Weights of a small image classifier: 395000 training examples.
Rows from block 2 of a small image classifier, named by matrix and row number. Rows with one number belong to one channel. Each number is 50 + 12 x the weight over its row's rms, rounded and kept within 0 to 99. All counts start at 0.
After each channel's rows are labels from the 100 images, of 14848, where the channel reaches its highest value: "strongest on" is what is common among them. Only what is clearly more common there than usual is listed. The data: pen-drawn characters of a made-up script with 800 signs.
# p10: first pointwise conv (model.blocks.2.p1.0.weight, 160x160x1x1), inputs 0-39
# p20: second pointwise conv (model.blocks.2.p2.0.weight, 160x160x1x1, transposed), outputs 0-39

p10.69:33 54 47 71 53 49 48 58 39 52 43 30 54 60 57 45 41 38 41 55 68 60 46 60 61 44 48 66 44 61 61 36 53 36 50 48 50 58 49 68
p20.69:57 43 60 43 34 61 68 43 36 48 72 38 51 52 24 45 62 51 57 61 54 66 48 48 47 47 14 50 59 52 59 42 59 48 70 56 53 33 61 44
strongest on: dark on light

p10.133:80 54 44 56 43 57 47 53 25 45 66 59 55 41 43 40 66 51 39 76 55 36 53 39 46 45 38 30 36 30 44 58 57 56 48 65 32 52 63 43
p20.133:28 38 46 37 56 47 61 36 28 43 57 61 61 48 62 58 33 56 46 49 48 65 48 39 52 51 41 66 60 46 39 56 28 46 51 61 69 32 58 64
strongest on: dark on light

p10.135:50 21 39 44 60 69 39 31 56 29 64 29 60 69 48 56 42 43 55 45 44 57 36 56 67 44 45 49 65 52 69 31 61 36 44 62 49 43 34 47
p20.135:52 48 60 72 43 27 55 35 33 54 53 58 55 19 46 42 34 71 68 54 49 37 26 31 24 57 58 51 48 32 43 54 48 49 36 63 59 31 56 40
strongest on: dark on light

p10.76:61 40 33 60 56 53 31 49 60 56 52 37 49 56 46 52 36 53 40 52 38 64 43 26 55 45 55 48 56 57 57 50 51 43 56 53 62 41 50 70
p20.76:49 53 57 50 37 61 57 51 72 46 49 57 47 47 28 51 58 61 48 51 49 22 61 32 56 37 52 50 31 77 39 65 53 47 61 39 50 57 36 60
strongest on: dark on light

p10.100:45 39 53 52 45 53 29 53 47 47 43 36 44 37 50 42 54 52 54 42 39 43 27 77 44 57 54 46 57 50 38 47 56 43 43 48 26 36 66 48
p20.100:47 63 46 35 35 58 30 53 51 59 57 59 30 44 53 45 59 35 48 28 52 64 64 42 33 57 58 34 48 52 44 33 39 24 58 50 56 46 31 45
strongest on: thick pen

p10.101:69 46 52 53 18 52 38 51 63 54 49 45 44 38 52 61 54 54 81 57 43 40 52 75 71 57 48 49 49 46 51 66 57 41 50 37 51 34 62 35
p20.101:56 60 53 53 45 44 80 27 43 60 61 44 61 51 29 38 72 50 57 52 68 64 29 48 41 45 46 54 52 29 25 51 30 40 55 30 48 50 62 44
strongest on: dark on light

p10.2:67 69 39 47 55 45 67 54 51 52 65 36 67 47 64 47 55 54 61 47 57 47 41 27 56 53 39 62 44 57 44 30 39 44 63 43 39 62 47 27
p20.2:25 53 64 67 47 71 57 52 35 44 59 59 54 37 43 59 57 48 51 61 55 42 78 63 60 50 29 58 52 73 41 44 44 59 63 70 33 52 48 67
strongest on: dark on light; thick pen

p10.126:69 32 35 61 38 54 55 43 52 45 55 38 42 29 64 53 51 53 44 41 41 24 46 50 47 70 46 26 48 44 40 43 63 77 50 64 48 63 43 38
p20.126:48 37 58 45 43 54 46 51 33 41 35 59 41 52 58 55 57 36 52 51 19 61 43 60 48 77 45 44 65 39 62 49 36 49 21 37 57 36 62 39
strongest on: dark on light; thick pen

p10.54:32 45 61 30 42 22 25 56 60 26 25 36 72 25 52 63 28 46 37 57 45 30 53 28 32 37 59 55 42 55 63 37 39 39 50 39 39 50 37 54
p20.54:53 48 50 40 76 51 57 52 45 37 39 59 42 47 63 47 45 47 59 54 52 58 63 51 30 48 40 42 52 69 53 52 42 62 35 68 57 70 47 32
strongest on: dark on light

p10.96:30 48 51 57 66 42 65 28 48 50 67 45 46 41 66 50 56 57 63 61 53 48 37 45 52 71 38 64 28 35 59 67 18 14 54 61 54 31 62 37
p20.96:42 56 34 37 44 64 48 55 38 64 55 29 44 43 34 50 60 41 53 48 38 34 39 63 52 20 47 55 40 71 50 51 53 67 33 74 46 60 59 51
strongest on: thick pen

p10.124:65 47 70 54 44 51 54 52 47 27 50 49 36 47 69 35 34 81 51 53 30 45 53 52 39 57 41 15 62 35 42 68 63 41 53 68 55 34 56 43
p20.124:43 54 65 45 59 44 31 59 19 49 46 33 46 67 45 36 82 43 26 70 44 45 67 40 54 44 27 39 46 47 47 47 61 41 61 76 66 65 50 54
strongest on: four strokes

p10.115:61 32 53 36 26 41 53 62 46 33 52 43 35 53 71 52 45 72 63 44 57 47 42 59 50 42 59 37 36 54 59 56 50 43 40 58 56 44 36 72
p20.115:65 48 45 37 50 34 42 51 53 47 28 54 38 63 76 62 31 65 69 60 51 68 45 53 50 45 54 52 59 60 47 47 37 50 58 58 59 61 54 51
strongest on: thick pen; four strokes

p10.128:62 80 55 33 52 42 42 47 33 51 55 25 48 46 58 55 49 47 60 30 27 65 62 34 48 56 44 58 33 48 80 57 42 51 31 31 53 85 46 42
p20.128:66 48 51 65 67 55 58 45 43 63 40 49 39 57 44 47 46 27 53 46 50 57 42 77 42 36 58 59 50 27 61 53 58 52 57 27 47 65 51 61
strongest on: dark on light

p10.15:75 39 94 55 31 63 38 34 68 42 36 27 36 36 49 44 31 55 51 46 30 29 35 44 39 52 28 57 41 36 38 63 39 62 55 29 20 37 71 54
p20.15:54 54 70 72 40 58 66 69 63 59 46 53 43 56 60 34 53 60 46 44 63 50 37 83 46 59 63 48 66 51 65 65 68 71 50 38 56 53 42 49
strongest on: dark on light

p10.1:59 29 63 45 60 59 66 45 59 53 30 43 46 57 68 42 35 49 35 58 49 51 39 34 64 64 68 52 54 44 65 48 70 51 46 57 22 46 49 47
p20.1:57 45 56 36 48 24 83 53 44 67 49 68 58 49 57 77 55 54 67 45 46 51 67 47 58 69 63 24 64 45 49 50 58 77 58 46 40 42 48 44
strongest on: dark on light

p10.10:29 52 44 59 52 38 42 44 62 51 58 41 60 39 27 57 57 33 29 40 53 36 52 47 27 40 39 51 47 61 35 39 50 72 41 39 58 37 64 35
p20.10:60 46 33 44 51 54 42 53 58 47 61 48 59 50 27 27 48 42 59 59 42 61 60 37 40 49 42 38 34 57 43 50 46 25 41 47 55 43 38 59
strongest on: dark on light; thick pen